From a checkpoint of a small sound classifier: 26041 training examples.
Rows from block 9 of a small sound classifier, named by matrix and row number. Rows with one number belong to one channel. Each number is 500 + 25 x the weight over its row's rms, rounded and kept within 0 to 999. All counts start at 0. Numbers have three digits each.
After each channel's rows are labels from the 100 clips, of 14976, where the channel reaches its highest value: "top examples" is what is common among them. Only what is clearly more common there than usual is listed. The data: melodies that start on their tonic, played by one synthesised instrument.
# convs1: 3x3 conv, stride 2 (model.blocks.9.convs.1.weight, 128x128x3x3, standardized in use, each kernel summed), inputs 0-127
# convs2: expand pointwise conv (model.blocks.9.convs.2.weight, 512x128x1x1, standardized in use, transposed), outputs 0-85

convs1.91:518512516470493501465487452498446513519505497490540513548494510499534493520542526522527483508496476433465520518523467523502522510481503466534502514512558521508516515508494527474503503541517525457508504471532446474523497457462508504459536539497489464530472485503486512488499531450519491513535471459489467479510461494479525502488478507473496504522499500452535523515516513515471504480505
convs2.91:464456539504481544501518513506509524529532487468477479495485495527542525478529555510502500508488482523448499495531535487461530492504476531510479458485480484502482496492497500506551491495493489515502524483480495492506510441445498479473472473497505506474486561
top examples: pace: slow

convs1.76:517486502499437488489442502466459484518496495442542511489540493505501495496513459501508529495528535501409521523499539471530509497500525502537540499514504492495485511484509519492520504537536455477530519513509539488508469497505516489466455515485507481523513507490512515472483523498460566511518470475505470508498493450514498505490471505505494502525534530515454550476509510507474498496488
convs2.76:483527489495534501507528483542512489525523490513533490513514519481502474455512474454516476511497505509498487505533480500508527496489511508519456484544482504527507484486535500423484490497504494465491517489555504512512488479498497473492514496503499464532502464
top examples: bass guitar-like; horn-like

convs1.36:540505532495478493521484492528500489533489493533479516505537492494549495527555496460536468506503486545519557489531488505498529534464493519482500448477537507487530497516526501510529512540497520497484463521493491465488456440462508531456481506506530474475449498462501483522452515507496474503502475460489515498468456527531488482476494476504490513484512517495556515491505477482505493533491
convs2.36:500485508474533512484497508540488487493497511574481478485510469523511493483520532543529487515511515495558500503504496516518501470535503474466490474499499505516485506475470481515481521503512496516433499501461511499495493534592477473480516488528509478496543487
top examples: major pentatonic

convs1.24:493504499467478506527504564533537513525494491522504488523514500502498480491488509483477518453485490492502470506497476476489526476467544499484504486533532437490519534515521503492547484506485485438487473527511551460524513537486507448505518504441514510524504495532487518509516490533540513523497514474516512516491465510470538541442475473506525491516471502476443482520495495506537477490469
convs2.24:496519494488481464542467506494513480501512537530463519487476487478500515481466444520489511500525482483513467490502477470486505512476439573506461494479487476501523488449521497489517488490473489508522500482472494471493514466545519478472558520484508428510464511
top examples: flute-like

convs1.99:502508490500500519492472499472513470485529472479456474523464511513502501500453476483547493499485540516492488463532549530431517522527506517508517486514511521513447487493495481575529502503487474521466493529493526485451515527490498470477460492528490524567492524485538560550474479491509556514501514519510546506502496474481490506483505481500490478488483503513503503493512493486467470486481
convs2.99:551462503482532490495460490519479477485509444512505493567501416513483500514477484529517509513506480464477544513500513492507507531476536514487519558492484480513508487502481512486463468513490541458518507485550469464533482464472493476445462447522466494486500506
top examples: sine tone

convs1.87:537528471530472483509447551538485495511518486482511525494534463518492548495511499489490535505535486445495485504499514518500516553492511521496465519493503474494517505498469474540483489492547504471515504492523481529514499531477487552522500508499442466469461509479519460434487472504502473505553473443543494495523498482508480496481504506510500501507537460503467474502476498524519501537508
convs2.87:511483483463487519498501489507471491486512503489465496475488486482495506515504519493492465470514452524483425497474509519496495500516533505463531549506559522498496490504550447477499498501502476471544505507496501521461482517485515475482530513524483495504483497
top examples: pace: slow; flute-like

convs1.68:480497456499496487501524508465487496482513504497511524519448495486522467482501513542472491540464535476489544514529557486500512471511541450547510528541532493512454475517497539509522515529505459480496504453490442462495520520505486492474509489504515504570561499515458484465479494523499510506486503530528498518511501486479476488492494515493492471530528538491482522481473473498505460490481
convs2.68:529485478493503482441518495506568536498488438471493461469513490497463521490503488532490519507509473542477494505506490504486489474514542491514476476492540498490496469482468479547481498507468506472497489497537489512549509444534486531456489497507502494468501478
top examples: bass guitar-like

convs1.88:489453511495528482498517490436512488498522515509482501521533496525550482503558495492503481479463501491495523510537531474506499500504523527518506517508543487466483471481535532506508510547521485509480531477483493457485474456532517483466491504553511473488512464537490482491459528538524530457510465509491491507467480509485519519543461494521479514459460547478461530487479533472495478503504
convs2.88:503489473472484498479511521495474475457500508509495505485509430496455469489494497531483481501472502418496474470458506521490483442514527498497460509496473513478491469499469506544511510486490497513475458488501477488464508455466559523576540497472495484474504521
top examples: bass guitar-like

convs1.100:476494516501561498498504499492487462478530492514500495503508509520502538501472461492515527489485479485528468520506515509498506484506512563490539479512502403539534509504499512515493507461420496514479501506498494532478524463524507464524545529499488518501486495451512506541516537475508467488484489427493503498489491522517475520509521505502512554528527506459494479484508459500492485480496
convs2.100:473481480466505518503510506514496502481505499508481469488524560503490544497493524496492526504554473515485441486487471539513513473573487520527455492472521483503475486506533525494519489488559462533484491489519508500482513496556512525516548511546487485528510526
top examples: major pentatonic

convs1.16:477523493508506554506553527508488491499498498492534526484479508472494424540499463488490490535550514521511572539501483472490476476536510495500522515510489486504481521484480489493498498467446476498506506432503504469488490534497522544464536499481528459487519502493480507494515490464491500517531483453529466509507520496479464474521499496514516469507481540522484514516467476545525533483512
convs2.16:476488482546496517502486502501507541501465500497522494493454508503540510508476514527494518482472496495441499515490519511523476478499492501501487488508521490483480503510484479494515544479507447509506483468493520470506495543500466499518477498516575502504493456
top examples: flute-like; blues

convs1.69:494492499496477511489469473510479474523508519518502499501547483510484482506524497471455503502466534502476502522514515514454521510541519494530533482500505509530484455529524521470548478507439540452493527442489460481480470471538495479532489502503518480516565527496500509485473484549462501500514462532515522481524498487509533544449507480540512505462466480512481475497527502515492506510513
convs2.69:503505516497470489564467566487447478477515526495444503537482523487516504486486487472503542488474491531498501532503477462482505498549496447505502494508504466464504570511491525478476494530485472490508476491523469517477504525537530441476543508478489472491469503
top examples: bell-like

convs1.2:515480517525501510503549508529557525523497488505493520535499515496499483509501465519530495507498549481501493476463480446504490514486502499507468524531503510480510536490522492538509538493471537460500495496499540444500446501511513488470529488482519486481490489484500474518500523474477464554497449484501495562471550493503505536547513491504491481461443477460508499510470462464535503498494
convs2.2:502546492523503474530490513529503488474504544512548516474499502477536494522480492553487470491484543488463526499478512478506521483544516474500517492475519496501504454574530544498511528486502482505460552507526484505492505472506474536488480497482520495543530481
top examples: flute-like

convs1.126:496502527475526534509504479480487486546503479524485479501483502502500493518531501517512526499518436543563513507505461504539532503497494540474511481544461457513498479497504473516540485479517529491507507534487477530488505481468486476488472524491510475479440518448512486538478539470499461521496498431490494518492475518487474482497517528473551502537519482518468482511478494556516513484514
convs2.126:522496477487473507492519488487512515486503530499499457490512472511488535490523523470479491481469447481500515529506544518504501503489510487552519452501548516510482482493479514482560495524497517486564494473527503480486504521512496508543522537445486499476489479
top examples: major pentatonic

convs1.123:510492531493478518509485477496451482525498486522493474478474500499492553466551456490466529528492490521497478500551450493530504485504485452514470538465574529504500491471481505508484480515552509481495505477538473534469485538486530488516516492501492480494513544551498484476487499497511551498506544540489498505486500497482522479460488512509491471485527490477493549497522505494514521469447
convs2.123:449517510525503533512495490478502487551492515541494467496526452490514504529499491490520483517509475485492467486518503520507548478452497502527481495541541500500476485503496477503495494502493478480489510471493505499510501466467564491479516511518493503485519473
top examples: bass guitar-like

convs1.74:541497521511502506503493540517442527520500525514530504518501493523489493493512504504513559475508524510448565452488477456492512495475485508512516502520522486528488446472513522548498507526541438521554542503478503471477475483518517471462499481535516533482469468476491531490487543468492495481524465460529504477465474488487508486543490492481466489496498513480507507521507482509524506483480
convs2.74:522490510512498483553506540529503526533498539492499510502502486508466502512499520528496515577519475517512528492546524512505496480513562486538517475488503517499485523495529478484464526521525502502517512501494485531457504541515494504480471523513536493515481506
top examples: bass guitar-like

convs1.120:512488482494509537547477528519476445497497469520531500522489501505490468513475509561510533509505486519517506469500490485505475529495447481498482506493483503519535494523481528493519512508488535545495515492534520511531510534506447509508508501511517460500515465509515499500551466530451441519509499552458475482477495468524493437478467472475506476527539455518497489500454508496532507491505
convs2.120:499501465552506498523527509465506500495495505520536500477477442477439519505484499496491496490466511531492491509476600487513512526491502483509533504490500516500538519503505536496499493504475513491493511499510479500472478557504515566506485472521499589508490480
top examples: bass guitar-like

convs1.8:508489499488502472555501495546504508476485470508509514495528496499500505505479530491500510496460567514546495500516458482509485511503502445514500493527516503519512529553486504542470492525559493458492505517501482461478480494511473540476512487526505497500515538498484520498485517535527534481470503434494483497490518479495524499464458489475539455488493456490544487494517515508502511413486
convs2.8:516545466484495506533489505465488517498502489479437499480516493493544507505511481492480508488493518494489492480466488493512468468509461454489473524489499463467505500509496526521521510485528480532521508503471494492471499521457549501525470498496509517501525472
top examples: pace: slow; harmonic minor

convs1.34:458498507490523507513508511500516531495471493518533517472523517514516584558516460502533513496502512493502484483500466498516511506480475487455483533470516492539535511509517495510524522453510509550493473487497433505476508502492484474510527497473532459460485530481451496516521497502511489510495505522513517529497539529546558503468494494480479482474486461464478495505512472502498450479455
convs2.34:517500481505482512491565477532477483502512501522514474468524513545476490467512523512469517525520514472491510482511522484499533512502543499495497519503443523511515512540428522469480500513529483533493468518509528472470496533478495473490549464471520523471513477
top examples: pace: slow; sine tone

convs1.65:496516500540490504505527558530511535489478494455489492482486478537491461506483470521521514516478494482477538473481488492524498512504512517464523525540465476535519519497493486508508516558497487506540512500542515477478452473525516517470472496495490487532526471471473497432475514537423468498543527479524468488497504552484459494509511477495502541522506491505472503490533494495526505502471
convs2.65:476507511494498520481499511506489506495506448516513490480513536503521517482503522550511470513510495493480489494493472490468458518486478486509502497475498468555491488479474524508517501488517511513511530486429511502515506549524519487542468497494539475488499523
top examples: flute-like; blues

convs1.5:518520497531506520532520506526509528482492495530492491555502522481496498495470496541492519475522493516469533491485518442513512486509477524489479496515479506480539528541496466517451577510475495473516478480484486490513473473520497508510437475492526503492505483472505455484503535494521482548466477490496458506512560442488501486577487514471501488505497474465500494522490516526489526476504
convs2.5:517496497522527538482525486495489528477478480506517515527537497459536498521491490498490489478486523498518508559504443535501486507550499489505523502477487478509487535499475477490455548505540483489524499510501498501538531559487490501463517568478561464501554493
top examples: major pentatonic

convs1.21:529472508500475516469533499433510514551487508511513510526490513496490506466541510467477528480524511482470513520547485471503525524505521531497468497500489427510524478478505553519543498477532456487468555483504518486479462520568516524518505512521512494505518496515487470487459527491501485491486493454505479512460497473472503496506467461529509496479534493531495493472515513461529489506532
convs2.21:521446493487510520518478443460510497517486523531517496539483521492518504488514500466512462516503531524545519537490488491491483501519447513462507575482471469500513488479479516519464489496477495497470502537506502526530514490496525503501526513500457541457473466
top examples: bass guitar-like

convs1.109:499532542489537492533490540503472540532507505556523548451508502522488462528531497487515528483459488467527502513497469506506504488521538510517480497494479480504514501532486447486494522483489519498528487460505509481477502506541454470467516486468530480498437521460482477451494512481494497477496485523506509496503532483498511506552510516466518468513509511545485482526520492501512425522473
convs2.109:458525464499514520510505550477513514474514511552517497495503422501498500495511518493490530496505475477489508506509526508509530581607499493506528491511504534501582487511493514479496502479521521520561472547511527514498488440478477485465503549523516510455515487
top examples: bell-like

convs1.86:506505464517514475532544505489498514524510497512533533512482448508525505487476526506509550512465486523473482515546477539459469472512519505543451521466523486481499496495487513505495514473542527508510532524466533468464498443486473491502511529507504507537540525520475548526486471496555509530462451460477490512498490485465482491532481493524522467505500465491472504495476499480494490464514
convs2.86:477512466488437518506537477498550497523523514529463478551529529464473533519492496482524506533490546476530495546500481482500491475450485482499512536486472475518526520532487504549490460491516482557460491504486504504504520551473564472514534491513460568508520485
top examples: flute-like

convs1.10:491526509498494504504517491519482531483545482499545471513551515533526496490486500543495543517472505492506532530478514498453495514516510488540502508506495514509479521497534517500491539508510473473529508517473507491490475476499492506493494504507543538483486492468460497463451526439499469488444416475468528496521522495514471470563502501483510496493486494447512472507490494463537517474536
convs2.10:515520449488478470532521517510507508485505485571540499483549462480445510521480481448527528462501512506508490470522523481491484529477499532521541457487462462505508566480442511475466498488508491489528518494510484496471511524504488498504480466497500486490487528
top examples: pace: slow; major pentatonic

convs1.45:490489513515462486506501451511485507547505537470501517500542495532485490519531485498537502524473521506513535493471445538539460545511517469476472486497495527486501488544489512523542505524492544474509501512508471475507501462493463546485465493535459476518499473522498523479496493476510476491515419467491512531491511531520495531497465501529514515478470520498476538491514526509491476471454
convs2.45:508498519500469495453486556494497498534490525518495487535475552512562502500507538579489537492530522529497503481531504509492458482578481468516479446489541496473495493542452500488468517517460527498594518493483490477507506520514473497506476494526496493501478528
top examples: bell-like